Weights of a small contrastive audio-text model: 7600 steps, trained on two synthetic voices taking turns or overlapping, over music, noise or silence.
Rows from block 4 of the audio encoder, named by matrix and row number. Each number is 128 + 32 x the weight over its row's rms, rounded and kept within 0 to 255. All counts start at 0. After the name is the row's rms in percent of the matrix's.
# conv: width-5 conv, dilation 3 (encoder.blocks.4.conv.weight, 256x256x5), inputs 234-255, a 5 kernel for each
conv.15 117 [170 157 127 146 156 118 137 154 158 123 112 133 134 124  79 179 133 137 108 109 132 153 110 117 108 159 174 148 155 121 108 139 114 116 103 163 174 155 149 138 151 163 145 133 135 157 170 175 132 126 135 123 109  77  69 150 172 160 189 189  83  96  67  34  16 155 140 145 142  92 118 124 108 141 123 138 143 142 148 108 169 158 171 162 158 157 167 158 143 146 106  86  64  63  57 122 151 157 130 102 147 150 159 156 127 111 151  82 114 129]
conv.16 096 [135 163 170 110 113 161 103  83 111 124 135 100 121 140  74 128  58  52  90 132 177 177  91 103 155 118 146 144 124 155 135 180 144 139 119 127 113 108 127 154 111  93 113 123 159  76 103 146  97  82  68   1 112 113 110 162 132 128 140 163  90 127 164 119 108 151 131 143 131 118 133 150 149  89 149 107  69 101 102 139 212 174 114 138 117 159 147 120 103 126  96 130 160 156 161  84  98  99 181 152 129  81 110 135 110 181  46 102 174 187]
conv.17 111 [181 164 151 108 105 164 102 100 106 153 119 128 101 104 137 176  94 105  95 106 176 160 138 117 101  87 147 148 122 130 124 147 139 118 121  38 120  98 125 122  83  80 103 118 133  80 156 128  69  51   0  78 127 103 109 148 117 176 144 126 130 139 111  95 122 180 144 132 136 163 124 134 120  95 141  47  66  95  95 144 195 152 119 141  75 102 132 127 120 117 133 124 110 125 142  80 172 101  95  55 139 115 130 160 112  18 120 161 130 134]
conv.18 095 [164 111 106 139 126 149 147 154 133  80 177 158 163 156 115 124 170 151 136 113  78 129 117  40  67 149 156 135 132 128 116 122 145 139 122 116 116 153 165 194 108 130 127 121 121 136 162 144 194 245 140 161 149 114 116 117  38  19 115 161 115 137 160 138  49 127 145 150 164 142 134 132 135 145 125 162 179 191 177  70 130 111 145 120 143 147 110  97 120 109  48  63 119 121  93 121 146 161 201 195  93 133 141 180 165  97 138 123 106 113]
conv.19 121 [124  86  83 146 158 168 133 144  82 120 112 118 100 117 110 188 138 131 109 121 126 127 154 132 141  43 102 125 114 161 109 119 141 165 176  63 103 102 126 159  76  86 102 128 136 134 122 145 175 149  73  83 100 121 117 158 144 164 153 157  83  96  72 110 140 105  79 101 130 131 102 120 162 142 185  92  76  82 117 137 171 149 139 147 121 108 107  98 101 122 157 161 163 142 161  99 117  92  88  97 160 124  83 109 104  46 110 219 148 151]
conv.20 083 [164 159 121 117 141 219 145 120  62  59  41 103 145 160 129 109 127 135  98 188 153 180 126 118 106 193 190 128 132  94 148 176 192 124  63 114 154 144 134 105 130 122 137 149 129 166 169 175 100 116  56 103  82 104 116 174 158 147 137 156 118 104 128 147 149  63  80  95 113 102 157 149 155 152 110  78 102  81 103 143 200 136 161 130 163 151 135 109 110 116  66 157 183 174 155  88 117 124 129 128  97 115  85 130 151 106 192 156 147 144]
conv.21 096 [ 74 126 143 108  86 114 116 113  85 103 117  91 128 165 138 106 117 125 119 122 116 111 112 122 139 128 121 149 133 143 109 123 108 102 101 167 174 123 126 107 135 128 107 134 129 176 195  98 104 106 126 105  97 100 151 117 147 125 100 110  71  71 123 171 130 143 137 152 142 149 118 147 147 119 123  64 112 133 140 171 161 134 106  97  68 124 133 108  93  98  71  98 147 156 135  77  73 133 145 113 199 152  79  46 103 196 212 102 121 150]
conv.22 112 [ 87  91 110 144 146  99  91 111 148 101 146 128 159 149 129 124  83  88 117 123 130 113 140 125 106 119 130 139 108 154 134 136 147 164 112 149 135 115 117 118 134 126 132 134 128 164 125 137 113  96 113  94 126 132  70 190 172 160 146 111 105 115  86 110 137 124 133 112 111 145 105 123 131 134 109 123 128 133 189 171 174 143 156 133 113 149 130 145 134 138  33  96  55  79  82 119 134 128 109 107 150 149 155 167 109 119 136 108 162 149]
conv.23 105 [ 90 107  96 142 174 117 172 167 152  71 169 137 139  88 143  88 179 223 157 136 139 150 143  99 130 138  74  51  83 157 127 117 121 143 108 146 131 149 167 169 115  99 119 131  97 153 140 184 154 112 140 118 105  95  68 104  58  79 145  86 135 139 144 132 112 133 150 160 129 127  96 100 133 142 159 168 152 113  22  47  85 101 118 107 112 107  95 114 118 104 107  76  78  77 108 127 124 147 133 121  99 123 135 125 108 122 144 175 188 108]
conv.24 105 [ 64 102 123 149 123 102 115 106 150 154 163 157  99 143 145 127  89 140 104 142  94 159 157 140 168 141 119 139 162 166 120 182 162 174 163 213 126 112 106  96 149 155 115 115 107 201 116 122 132 151 197 105  77 105 140 148 166 103 140 136  92  51 137 151 151 122 136 139 134 180 132 137 117 153 139 126  71  75 143 155 153 134 116 146 143 141 100 122 116  96 183 145 118 140 130 191 117  93 130 165  90 112 102  64  93 163  86 160 124 129]
conv.25 105 [124 117  89  93 124  75 149 135 170 141 162 140 167 150 146 110 160 167  94  79  33 107 129 127 120 190 213 198 146  83  50  29  92 170 130 142 138 148 156 166 134 132 122 133 102 151 205 168 156 157 198 144 134 148 167 133 123 154 185 210 127 123  79  76  69 129 124 119 137 105  57  90  97 119 130 140 143 170 137  65 133 163 179 172 195 130 110 132 136 105 109 141 147 102  79 145 128 162 162 158  94 150 152 170 200 178 140 111 110  89]
conv.26 091 [155  94 139 143 161 116 122 142  66  87 121 156 106 104 101 126 110 141 106  93 128 107 133 120 150 118  40 115 152 138 137 148 123 145  97 119 137 151 136 127 109  87 121 124 177 164 148 153 157 113 141 109  77  88  86 185 123 119 130 166 133 124 188 173 169 128 125 150 161 159 137 148 134 152 159 122 126 158 169 155 184 176 153 160 162 147 119 159 150 124 132 171 121 130 129 133 128  71 137 151 161 182 168 146 165 168 192 183 127 165]
conv.27 109 [153 127 115  95 146 137 113 140 134 172 138 152 157 125  93  90 120 117 146 142 116 111 106  86 137  94 132 118  98 132 120 141 132 138 154 141 149 157 154 138 124 100 121 151 165 150 172 173 162 125 133 146 179 169 125 146  99  23   0   0 100  99  90 122 117 119 105  98 112 154 132 147 132 133 148 127 124 146 156 148 161 113 108 113  68 110 152 169 150 146 124  79  54  93 120 140 141 123 121 110 138 109 147 152 134  58 121 112 151 175]
conv.28 108 [174 156 114  94  93 146  91 114 135 104 144 100  66 151 138 138  92 110 126  94 127 129 136 139 153 136 157 127  96  94 134 127 102 121 127 120 149 116 166 176 158 135 122 115  96  89  62  33  28 123  62  93 131 145 135 151 130 127  91  84  90 121 110  82  94  97 114  98 122 126 146 130  99 127 118 114 162 131 144 178 161 122  95 132 173 157 148 138 116 144 101 128  84  81  64  70 105 102  78 133 137  74  84 109 166 174 149  66  95  99]
conv.29 103 [ 72  80 114 113 109  99 139 121 113 158 138 138 140 109  66  69 136 164 174 161  99 104 122 132 113 153 137 137 173 199 144 109 129 140 177 182 187 189 157 138 144 123 139 130 124 148 118 176 135  43 143 140 107 151 142 153 192 156 174 131 142 144   0  44 112 138 145 102  90  76 181 115 145 132 118 140 122 123  94 119 110 138 150 128  66  96 150 151  79  97  64  85  86 122 163 201 146 155 145 120  95 136 170 190  80 125 123  77 155 119]
conv.30 107 [149 118 102  97 118 127 132  66  65 141 127 151 143 156 150 159 146 115 105  71  53 133 135  84  72 149 141 121 119 123  75 120 147  77  56 143 174 135 130 131 106 132 119 102 100 107 135 163 154  93 139 153 139 122 171 126 137 108 115 133  86 192 169  64  69 131  78 110 112 155 132 130  83  63  38 135 163 145 135 162 175 210 160  96 155 137 151 140 100 113 144 171 142 127 162 155 129 140 128 133 157 158 152 107 165  63 120 172 155 162]
conv.31 115 [142 160 145 133 166 110 122 117 130 172 121 143  85  68  92 142 113 102  92  96 165 104  90  75 110 129 141 133 139 143  77  69  70  93  91 156 136 134 166 140 154 149 162 156 156 169 230 196 171 152 134 114 122 167 138 167 148 138 139 131  94  82  87  56 104 174 160 124 107 145 113 127 113 133 158 125 122 117 132 137 174 178 133 111 120 174 166 147 160 157 132  54  33  47 102 102 121 147 155 122 134 145 119 119 124 166 122  98  75 144]
conv.32 092 [178 130 124 142 152  96 124 129 153 193 122 132 112  94 127 172 156 123  78 102 100 145 153  76 143 156 114 116 131 125  90 150 158 138 135  70 108 122 115 133 121 125 140 113 121  54  64  99 110 163  77 111 178 130  91 103 140 147 148  79 111 150 131 109 121 113 111 112  82  93 140  83 132 148 194 157 141 148 101 151 121 157 153 176 128 136 117 108 131 130 143 152  98 111 136  95 158  84  44  66 153 149 160 131  95  83 145 143  83  36]
conv.33 102 [143 143 117 152 180 167 145 158 108  57 131 143 200 185 125 172 109  71 136 132 146 155 134 131 136 144 120 113 131 157 112 134 134  92 106  84  88  63  91  83 130 131 125 129 142  70 141 163 143 132 137 159  78 119 136 144 171 150 101 106 114 165 175  80  87 121 108 153 148 120  34  95 130 151 157 140  98  99 112  99 186 130 157 151 183 131 140 112 133 116 178 176  69  96 140 162 156 140 159 132 175 127 134 114 119 129  35  13  55  84]
conv.34 103 [146 123 117 104 131  69 116 132 162 144  70  87 142 173 177 137 101 121 109 125  47  69 135 120 123 174 156  96  36  94 108 115 162 153 174  87 139 145 126 160 140 129 122 125 124  53  97 130 134 113 122 138  91 104 128 126 153 165 129 103 108 112 120 131 179  76 106 144 111 147 143 129 127  95  47  39  70 128 108 166 123 108 174 145 191 131 113 141 120 140 127 128 129 154 147 108 152 154 134 148 108 140 171 144 150 104 143 121  83 100]
conv.35 095 [167  96 106  84 111 100 133 126 137 156  74  93 144 115  81  78  73  58 123 160 106 125  89  99 109 153 125  64 101 128  98 135 131 132 162 132 145 126 145 161 148 145 129 133 145 123 159 133  79 124  98 118 138 111  76  90  82  64  66 101 139 156 150 115 136 134 169 172 101  63 168 101  61  92 111 147 159 138 149 172  72  65 132 102  99 128 115 102 121 118  69 107  94 107  87  57 134 119 136 137 109  48  63 104 137  52 115 144 151 169]
conv.36 086 [116 115 132 114 115  92  87 113 146  38 150 132 178 212 205  68 132 114 117 113  63  76 127  94  58 113  78 100 125  75 179 142 122 123 100 155 123  99 100 127 154 157 139  93 102 132 145 129 173 154 177 151  80 115 127  86 106 144 137 139 118 127 120 130 138 128 137 174 167 175 154 162 166 131 102 149 134 125 157 130 179 153 147 168 142 123 135 148 130 110  95 104  97 105 110 128  80 123 179 137  66 159 126 164 187 192 202 155 104  68]
conv.37 104 [ 98 146 164 142 151 113 139 132 132 154  94 120 114 123 110 133 116 112 105  87 152 142 126  86 107 134 147 143 156 136  83  40  32  77 163 107  97 123 152 172 111 124 119 123 137  96 112  87 105 126  78 155 175 138 123 120 140 144 150 151 146  52 104 123 118 153 117 139 144 135  79  92 112 106 142 158 105 164 159 108  42  82  97  85 153 123 136 128 131 113 157  99  67 108 117 131 125 150 114  94 118  85  96 124 174  35  40 135 160 165]
conv.38 106 [ 69  78 145 125 125  77 106 101 155 130 122 100  46  88 145 103 124  98 150 159  64  95 126 146 149 102  74 139 162 171 110 120 150 170 165 137 128 133 119 120 156 129 121 107 101  55 137 167 191 133 172 138 137 132 123 122 165  74   5  47 178 189 127  92  71 124 113 100 154 127 155 113 127 113 114 166 150 118  85  71  98 109 121 101 126 115 121 124 108 113 186 158 180 131  55 126 129 138 139 133 138 149 106 118 113  68  74 191 151 112]
conv.39 098 [ 55  81 161 130  97 111 122 100 126 101 128  95  70 124 133  22  87 112  96  16  47  59  88 122 147 114  65 108 131 124 140 171 131 124  99 137 124  53  78 109 124 118 137 128 123  98 111 128 144 133 129  44  10  97 148 116  65  93  81 122 164 179 199 202 145 105  70 125 140 141 113 141 157 165 121 152  54 127 173 139  74 113 127 135 109 108  99  91 103 137  75 110 134 137 139 195  43  59 141 142  40 107 105 109 104 160 224 206 144  61]
conv.40 104 [170 139  84  79 123  88  73 124 122 146 124  99 117 135 128 164 122 141 121 165 121 101  96 122 173 133 137 125 126 138 100 137 121 133 160 101 110 116  93 105 144 136 124 155 161  97 157 114 106 116 120 100 120 151 154 145 109  92  59  59 142  86  93  96 173 102  94 119 129 146 141 131 138 157 165  96  66  79 144 181 158 137 130 178 154 157 124 119 124 168 130 119  39  67 105 121 132 101 105 149 150 131 138 167 135 224 147 149 165 158]
conv.41 099 [124  90 103 166 142 167 142 101 122  46  95 114 149 122 133  65 132 154 154 134 155 221 153 119  92 116  55   0  27  71 111 164 128 135 168 127  98 128  99 103 129 140 120 121 120 152 171 171 107 123 140 135 110 110 132 162 148  72  90  53 151 175 150 148 177  90 139 147 121 139 170 151 139 123 117 158 166 147 130 188 109 186 128 120 153 105 127 109 117 120 133 146 177 144  90 126 117  96  85  89 118 139 126 102 124 168 185 203 171 220]
conv.42 096 [162  90  90  95 109  97  85 103 114 133 161 175 112  81 102 109 174 161 168 144 157 101  59 130 152 151 138 119 100 139 102  86 115 121 146 159 105 139 141  90 129 133 154 145 162 131  78  66  23 113 126 123 130 167 137 108 129 193 162 121 104 153 130 114 140 162 121  59  64 185 149 130 128 157 148 150 122 123  71  51  99  99 129 119 133 127 127 141 108 144 106  69 122 140 152 153 136  69  59  71 120 114 132 170 138 134 154 117  97 153]
conv.43 097 [116  74 108 117 167 119 112  61 106 111 120 144 123 143 124 110 114  84  73  62  76  55  80  94 101 110  50  91  99 106 114  84  87 112 124 130  92  63  64 121 142 139  97 144 149 156 138 131 161 125 165 113  83  79  75 110 110 106 109  96 153 147 116 142 152 102  99 136 142 106 117 126 171 153 151 155 130  93 130 126 132 131 139 147 140 145  91 114  99 121 118  68  52  66  71 168  89  64  92 116 114 117 158 168 144 184 193 161 117  18]
conv.44 100 [128 111 131 128 153 171 137 151 127  67 131 150 133 127 141 119 111 119 100  72 161 117 136 140  91  88  77 101  88 128 160 127 144 167 141 111  77 102 126 155 125 143 153 129 114 124 118 176 159 134 143 100 168 165 164  92 142 140 185 170 150 154  90 107 116 172 153 128 140 107 135 147 152 138 119 196 177  94 117 159 124 155 185 154 173 127 120 145 143 126  84  97  94 112  92 142  87  92 116 100 115 121 138 148 178 139 126  94 119 128]
conv.45 111 [107 126 126 160 174  92 181 136 150 155 172 138 135 127 128 141 129 103 106 100  46 139 111  62  83 172 134 115 138 128  94 165 181 171 134 163 163 155 142 146 157 144 165 132 145 117 114 145 182 166 145 126 165 160  97 116  71  71 106 153 130 155 176 149 134  60 127 130 101 112 123 150 160 129  90 159 165 161 138 114   0  26  83 132 102 112 139 119 141 140 103  98 111 135 132 183 161 134 149 160  77  86 173 149 147 118 137 143 123 104]
conv.46 091 [119 111  84 115  90  96 115 148 157 134 131 167 122 140 146 144  99  91 142 150  75 126 127 121 130 150 152 134 141 197  90  56 128 165 202 155 161 115  46  92 130 156 131 137 140 111 124 122 116 143 118 174 136 139 144  90 132 120 151 163 144 138 139  69 113 123 123 116 118 136 131 111  87 138 148 206 182 157  77  44  88 165  92 139 116  92  88 122 138 130  58  18 112 128 130 160 121  96 100 167 159 106 141 135 112 180 186 135  72 124]
conv.47 110 [ 86 150 130 122 144 165 159 165 143 115 158 124 115 153 115 137 119 101 105 109 143 121 169 137  72  88 119  98 111 163 142 157 146 162 107  75 110 120 162 111  94 118 120 124 122  82 112 122 122  99  89  83 106 116 133 112 154 158 155 141 109  87 121 151 144 167 151 130 170 153 162 142 123 140  96 129  73 125 180 150 185 154 156 121  97 134 134 108 103 126  83 137 179 162 161  73 106 118 133 136 127 106 117 118  61 145   0   0  99 133]
conv.48 096 [ 87 101  52  76 160 153 147 152 138 137 111 161 195 177 140 110  67 103 117 116 109 100  90 106 132 115 162 169 141 181  98 105 109 101 126  76 114  96  90 113  89 111 134 106 141 139 161 119 143 210  81 133 124 117 162 174 171 129 151 140  59  17  44  51  38 105 115 121 151 103  20  46  45 112 124  87  93 149 170 122 168 160 168 145 153 124 140 111 135 142  89 100 137 112 126 108 179 132 133 124 123  94 104  80 150 114 113 156 152  82]
conv.49 091 [158 173 115 138 165 198 188 140 123 122  21 149 142 136 124 110 138 113 109  83 147  94 104 108 141  82 123 152 136 146  82 126  80 101 127  93 133  72  89 121 116 145 169 122 158 139  97  98 114 160 135  96 105 137 119 166 155 182 165 178 137 112  61 125  97 148  95 111 162 119  41  83  60 106  81  65 108 142 138  93 191 209 214 177 197 160 143 152 134 155  74 117 124 152 140  87 153 135 102 127 167 126 120 150 201  49  30 131  73  60]
conv.50 106 [127 107 106 117 157 159 139 163 201 155 123 135 135 123 113 123  90  78  94 114 124 145 178 164 130 168 156 129 124  97 125 159 172 142  92 101 145 160 145 140 154 178 154 161 149  77 145 108  92  85 125 137 155 111  97 163 162 159 160 182 132  97  87 123  99 163 148 144 128  69 120 124  98  50  24  97 101 111 146 138 167 128 153 152 169 152 160 124 133 134  64  75 110 124 132  82 153 151 130 165 112  83 116 159 205  24  67  74  43  34]
conv.51 100 [ 96  79  60  87 101  70 100 113  82  91  78 136 160 105 107 144 152 157 113 104  97 105 103 140 155 139  93  70  99 109 100  90 127 120  98 150 140 162  88 120 139 120 122 156 135  73  94 109 103 103 108 130  88  50 132 168  52  66 131 128 138 148 178 158 135 123 162 185 162 120 123 143 138  94  92 122 166 166 173 113  81  72  93 109  85 131  93 102 113 131 170 138 122 171 133 135 115  69 109 119 143 175 168 150  95 212 167 147 116 154]
conv.52 104 [108 142 100 161 150  52 104 145 163 105 140 122  89  82  72 120 138 104  77  84 137  96  78  69 100 113 143 152 135 132 129 111 121 158 126 131 118 143 115 138 153 133 120 117 121  91 101  95 115 184 137 126 133 163 164 128 120 130 187 204 161 155 219 203 168 149 143 128 128 115 140 128 141 129 154 141 134 140 110  72  93 105 128  90 153 120  98 106 130 124 164 123  99  66 102 137 117 144 116 162  44  82 124 131 140 153 120 128 101 128]
conv.53 097 [122 143 157 164 119 147 128 124 123 148 133 157 102 137 175 150 134 137 136 175 158 158  96 140  90 125 117 126 134 182  79 139 121 110 148  72 124  70 126 112 123 150 138 114 118  39 100 132 108  95  89 118 152 125 124 132 170 167 164 149 126 124 136  89  78 134 103 133 115 104  64 119 154 133 153 148 124  98 110 123 182 171 146 143 139 131 130 123 119 126 152 151 165 116  84 101 143 128 137  97 143 147 153 123  62 159 105 153 106 119]
conv.54 092 [132 115 118 132 144  90 127 141 100  42  71 127 179 173 157 117  91 179 166 145  99  82 115 113 111 153 116 117  93  66 132 124 151 127 132 102 104 163 125 170 158 114 126 111  85 117 172 136 124 137 154 152 125 144 140  72  50  28  17  29 170 158 158 140  84 139 165 147 127 133 150 139 149 127  84 170 161 151 147 129  66 132 121 108  90  98 130 127 118  98  86  47  43  47   5 154 137 116 165 159 105 179 175 140 153 151 127 173 142  98]
conv.55 079 [134 116  86 111  79  95 134 112  90  86 112 113 148 154 125  51  85 120 116  37  86  72 113 100  54 128  70  83  92 149 195  92  52  96 126 114 105  81  95  95 136 133 164 129 125 132 129  71 140 127 159  82  66  97 104  82 103 154 136  58 175 148  93  81 116  90  93 116 113 127 150 140 112 170 119 110 129 108  97 131 157 202 153 160 154 121 125 146 126 127  55  57 121 129 104 169  60  48 109 110 141 167 162 139  83  87 133 137 217 126]
conv.56 088 [127  90 118  87 165 142 153 158  92  94 126 140 135 156 117  92  72  85  88  67 116  80 121 113  89 142 134 126 106 141  92 112 151 129 123  99 138 115 112 100 107 127 117 107 126 134 112  67  64  60 132 103 112 140 171 152 147 139 138 157  52 128 173  98  87 188 113 118 175 110 133 113 136 108  71  82 126 148 133 148 208 123 133 135 147 121 114 105 114 132 154 187 202 108 108  79 154 181 120 110 178 125 106  90 153   2   0 111 143  90]
conv.57 097 [ 77 129 157 145 149  58  91 130 127  97 177 126 189 148  95 118 125 120 103 115 140  65  59 125 139  96  97 124  92 100 153 126 111 129 158 112 128 138 148 121 136 108 120 127 114 161 121  99 119 104 128 130  87  94 114 136  86  98 132 125 119 159 149 101 107 179 157 166 166 141 102 129 148 153 165 147 139 154 177  95 179 128 145 159 192  96 104 115 112 126 191 164 114 108 144 134 132 126 137  86 144 148 105 125 160 168 123  79  29 125]
conv.58 088 [107  99  30  39 113 107  76  60  98 148 103 124 127 102 154 104 105 102  70 146  86 134  90  87 127 116 139 132 148 164 163 124  73  73 135 134 158 122  99 101 170 153 116 113 130 153 113 137 153 160 110 118 140 132 145 184 111  77 126 138 113 106 161 159  64 150  79 120 153 127 133 156 107  60 153 141 105 133 152 123 138 143 141 117 101 111 120 130 130 137 206 161 102 139 108 124 142 157 103 140 152 130  59  77  53 204 120 123  94 255]
conv.59 086 [149  96  79  22  23 122 133  60  86 163  90  74  86 128 123 116 116 120 148 162 163 113  51  85  82 131  98 105  69  66 113 145 114  89 101 159 128 121 138 104 126 104 142 114 137 123  71  56  82  46 108 139 111 100 101 149 157 167 149 158  91 141 162 144 125 142 111 121 152 125 124 128 115  77 114  75 142 108  91 114 117  93 113  80  63 121 107 110  82 145 226 149  87 135  98  75 144 158 138  95 153 115 128 132 114  94 118 125 193  90]
conv.60 107 [ 95  57  35 108 125  42 103  47  62 110 118 105 129 145 132  38  58 114 106  77  73  85 107 113 117 142 141 141 156 171 107  69  37  75 114 168 119  98 107 104 158 142 156 158 150 144 102 118 152 176 163 121  83  92 114  59 108 135 136 135 143 154 121 169 173 112 126 163 145 183 139  97 113 140 148 173 138 113 158 188  50  91 135 154 131 101 107 151 151 137  91  66  97  90  85 179 149 127 152 133  68  92 103 172 140 154 163 172 143 151]
conv.61 101 [ 83  65  99  63 124  44  80 135  91  34 112  92 115 115 118  98 148 103 113 160  64  43 101 147 111 153 147 148 142 114 130  79  78 128 108 157 106 127 151 128 138 138 131 121 134  59  42  99 137 130 130 105 137 121 132 125 124 122 128 141  55  66  97 118  92 148 157 145 133 126 140 109 108 131 131 110 133 162 154 131 149 144 151 101 134 102  87 113 123 121  68  97 140 123 126 170 113 113 130 112  82 123 125 120 180  95 149 112 152 165]
conv.62 088 [148 125  95  81 111 141 145 132 137 119  61  76  87  92 117 149 132 135 136 152 147  92  35  81 110 100 145 138 142 134 154 128 113  67 137 161 100 110 132 126 157 133 120 108 112 180 153 124 112 103 125 121 125 135  76 151 109  57  95  97 152 137 105  75 134 158 127 144 165 193 150 121 149 130 165  93 119 111  75 107 114 127  51  81  82 115 115 119 131 153 184 136 133 103  85 132 120 149 139  98  70 105 147 136 121 136 103 151 229 192]
conv.63 108 [150 126  78 101 102 171 137 138 134 177  91 107 147 134 111 123 114 176 128 128 117 127 101 110 102 107 144 143 126 137  59 153 112 103  77  24  94  88  77 125  41  81 110 138 123  94 119 114 120 125  77 129 112 150 172 114 117 123 103 131  97 101 113  96  98  98  76 113 151 119  92  92  93 135 108  78  80  80 104 128 129  98 107 104 126 107  96  91  98 128  69 121 120 123 117  38 141 133 125 107 137 127  95  62  73 123  54 146 151 133]
conv.64 085 [173 164 153 138 109  82 112  89 110 119 152 155 138  88  63  64  57  77 124 127 164 143 128  97 103 144 101 107 100  44 105 129 140 136 148  32  46  89 137 164  92 122 119 132 132  28  38 114 159 142 119 115 141 124  96 150 158 123 184 164  94 144  95 148 128 172 125 122 130 105 107 103 123 113 141 149 107  32 122 128 194 160 136 129 142 150 132 102 101 119  33 102 117  88 149  62  48  98 107 122  65 103  36 104 145 110 157  84 195 176]
conv.65 091 [142 167 172 155 162  41  84 128 115 105 209 176 159 128 163  34 132 135 151 125 107 137 129 107 160 181 123 134  62  37 119 114 148 158 175 126 137 128 139 165 158 160 122  98 119 109 131 139 133 123 196 157 176 151 126 142  54 110 124 127 162 116 170 150 119 142 137 153 165 148 152 155 136 131 135 168 143 160 151 156  72 100 121 106 172 161 127 154 122 111 118 112  68  60  68 141 114  88  78 156  89 125 154 152 158 138 133 115 109 108]
conv.66 093 [108 163 131 156 155 183 100 113 154 125 113 135 135  96 166  94 100  92 100 121  47 103  76 113 121  82 155 130 197 188 161 173 172 164 133  79 115 108 122 125 103 134 106  90 105 168 200 151 127 132  94 145 119 168 158  86 107  58 108 113 130 129 158 161 113 109  90 152 129 128 124 133 117  88  16 107 121 129 130 146 143 167  98 113 114 124 140 118 152 120 160 136 133 106  82  82 137 101 114 221  92 123 123 161 161 139 117 169 125 207]
conv.67 092 [153 142 109 120 164 130 123 130 127 183 109 134 130  74  58  53  58  91 121 153 133  80 126 129 132  40  62  69  80 183 121  79  92 104 177 109 110  83 122 127 117 128 156 167 174  99  87 114 133 196 113 109  77  84  53 141  79 125 132 117  63  72  90 106  82 150 110 116 134 150   0  46 103 150 198 105 103 101 120  52 117 117 135 140 148 162 163 137 132 178  50  62 100 126 107  87 126 117  77  79  92 114 123 137 145  46   0  32  87 105]
conv.68 121 [122 124 102 122 141  69 131 151 126   0 136 110 133 165 174 116 140 131 132 109 126 157 151 132 106 187 141  89  89  52 155 145 117 134  86 170 153 154 149 116 158 141 143 128 118 123 137 150 134 147 172 146 133 121 130 126 140 138 142 123 147 135 137 158 186 112 114 131 144 159 154 130 119 120 101 133 114 133 145 156  93 155 147 130 170 140 158 142 122  99 146 148 135 154 149 183 173 141 119 136 149 158 146 139 153  85 141 100  77  98]
conv.69 092 [165 181 165 166 121 166 129 144 109  66 110 111  98  98 163 126 133 130  95  59 164 131 160 143 148 125  74 128 175  65 128 137 159 163 136 112 140 106  82 126 106 104  91  74 104  94  98  89  46  23 137 110 107 114 123 152 121 117 152 122 125 110 123 166 170  86 123  87 125 183 155 171 122 107 117 150 147 112 105 189 145 123 174 121 173 122 131 132 131 100 135 187 138 131 154  73 119 113 114 115 129 146 158 134 147 202  83 175 105 139]
conv.70 104 [144 114 138  84  83 129 117 122 124 132  98 158  94 102 111 106 120 109  62  88 116  49  28  86 107  74  75 123 133 132 160 123  84  78 152  86  88  43  96  96  94  93  98  73 120 123 111 105 122 158 135 102  84  89  76 140 117  93  88 136 135 132 117  74  44 120  78  94 131 145 126  80  61  88  84 122 112  78  57  63 160 151 104 112 121 122 134  87 109  88 145  91 144 156  92 135 140 109 109  99  76 105 112  84  51 121 119 155 184 115]
conv.71 116 [123 110 105 106 140 124 149 158 134  27 159 126 156 143 116 169 143 141 112  89 138 145 136 116  91 157 141 116  62  11 145 135 109 108 114 156 137 150 147 162 181 189 162 160 151 137 120 102 119 145 174 155 142 107  92 121 136 146 165 182 145 145 119 112  20 145 179 184 161 113 140 113 116  93  67 132 127 138  99  51  84 122 138 123 149 161 168 152 142 119 112 140 137 103 100 156 131 125 115 151 139 104 131 136 171  81 101  45  60  70]
conv.72 101 [123 128 171 124 166 143  87 120 124 120 179 129  89  43 103 132 173 105  85 169 113 107 130  98 153 127 103 120  98 140 138 123 154 139 121 122 152 115 130 137 157 156 113 137 100 125 168 181 141 123 178 140 138 126  79 133 110  96 145 193 174 110  85  41   0 151 141 120 160 164 111 125 145 106 115 176 121  87  63  52 165 117 104 142 181 132 139 137 125 124 148 170 137  75  94 192 113 142  82 117 115 157 130 138 150 179 128  88 109 191]
conv.73 092 [ 87 145 157 146 184  68 101 165 180 142 198 106 105  58  10 196 162 120 105 125 109 119 129 128 139 157 171 125  62  82 103  99 114 171 189 143 147 145 100 158 122 125 106 132 124 118 189 159 105  99 185 165 166 106  71 150 123 135 169 172 186 101 141 171 133 144 127 103 116 148 156 147 129 113 159 161  93 118 123   0  56 115  76 122 189 123 147 133  95 125 131 120 137 134 136 170 131 120 112 128 133 153 159 158 152 193 185  99 148  49]
conv.74 096 [127 171 174 157 132 106 107 116 154 149 152 138 142 120 130 152 117 115 109 163 161 135  73  43 103 173 134 123 124 117  67 127 138  89 130 119 144 132 122 144 132 149 142 174 173 124 131 100  70 122 106 123 164 144 137  66  88  26  70  74 135 138 150 149 104 163 172 100 110 121 105 134 141 133 161 174 136 170 162 122 131 108  83  68 122 161 164 125 116 114 139  40  66 124 112 127 124 135 107 124 112 125 101 110  95 151 122  64  89 131]
conv.75 094 [141  83  91 106 119 101  91  93 120  76 120  88 119 150 143 107  68 146 156 100  84  60  43 119 128 143 120  72 166 113 141 102  74 124 137 145 141 107 138 135  97  95  79 103  97 106 123 139 114 130 101 101 151 116 191 133  87  26  67 101 171  92 132 145 121 130 111 116 102 131 129 133 127 131 117 141 182 149 142 151 156 162 115 106 110  94 103 156 110 100  95  63  56 160 110 119 105 149 171 168 123 144 137 153 175 210 125 180 136 130]
conv.76 121 [128 115 134 132 125 191 124 130 143 160  82 120 134 143 126 125  74 103 156 153 133 131 105 113 113 104 123 139 159 155 104 149 121 132 150   9  93 136 137 156  49 100 134 134 157  66 126 125  94 115   3  84 122 165 141 101 111 110 135 172 108 107 110 140 172  76 128 116 115 136  69 149 135 146 134  50  74 100 126 146  88 103 130 126 165  98 109 122 131 164  24  89 122 124 135   0  82 121 126 131 129 103 121 149 169  76 101  54  11 128]
conv.77 105 [127 122  99  84 141  71 121 124 120  93 151 146 192 137 145 147  96 139 188 140 124 119 124 140 115 131 125 101 123 162 143  94  88 131 141 126  97  98 156 167 109 108  92  94  99 188 181 102 192 166 124 185  47 100 118 111 120 127 154 130 153 147 107 112 121  99 149 132 172 159 101 113  68 109 110 192 188 177 187 116 107 116 167 141 141  91  80  96 107 138 113 108 113  93  99 159  81 125 134 153 197 181 168 171 175 137 116 186 201 129]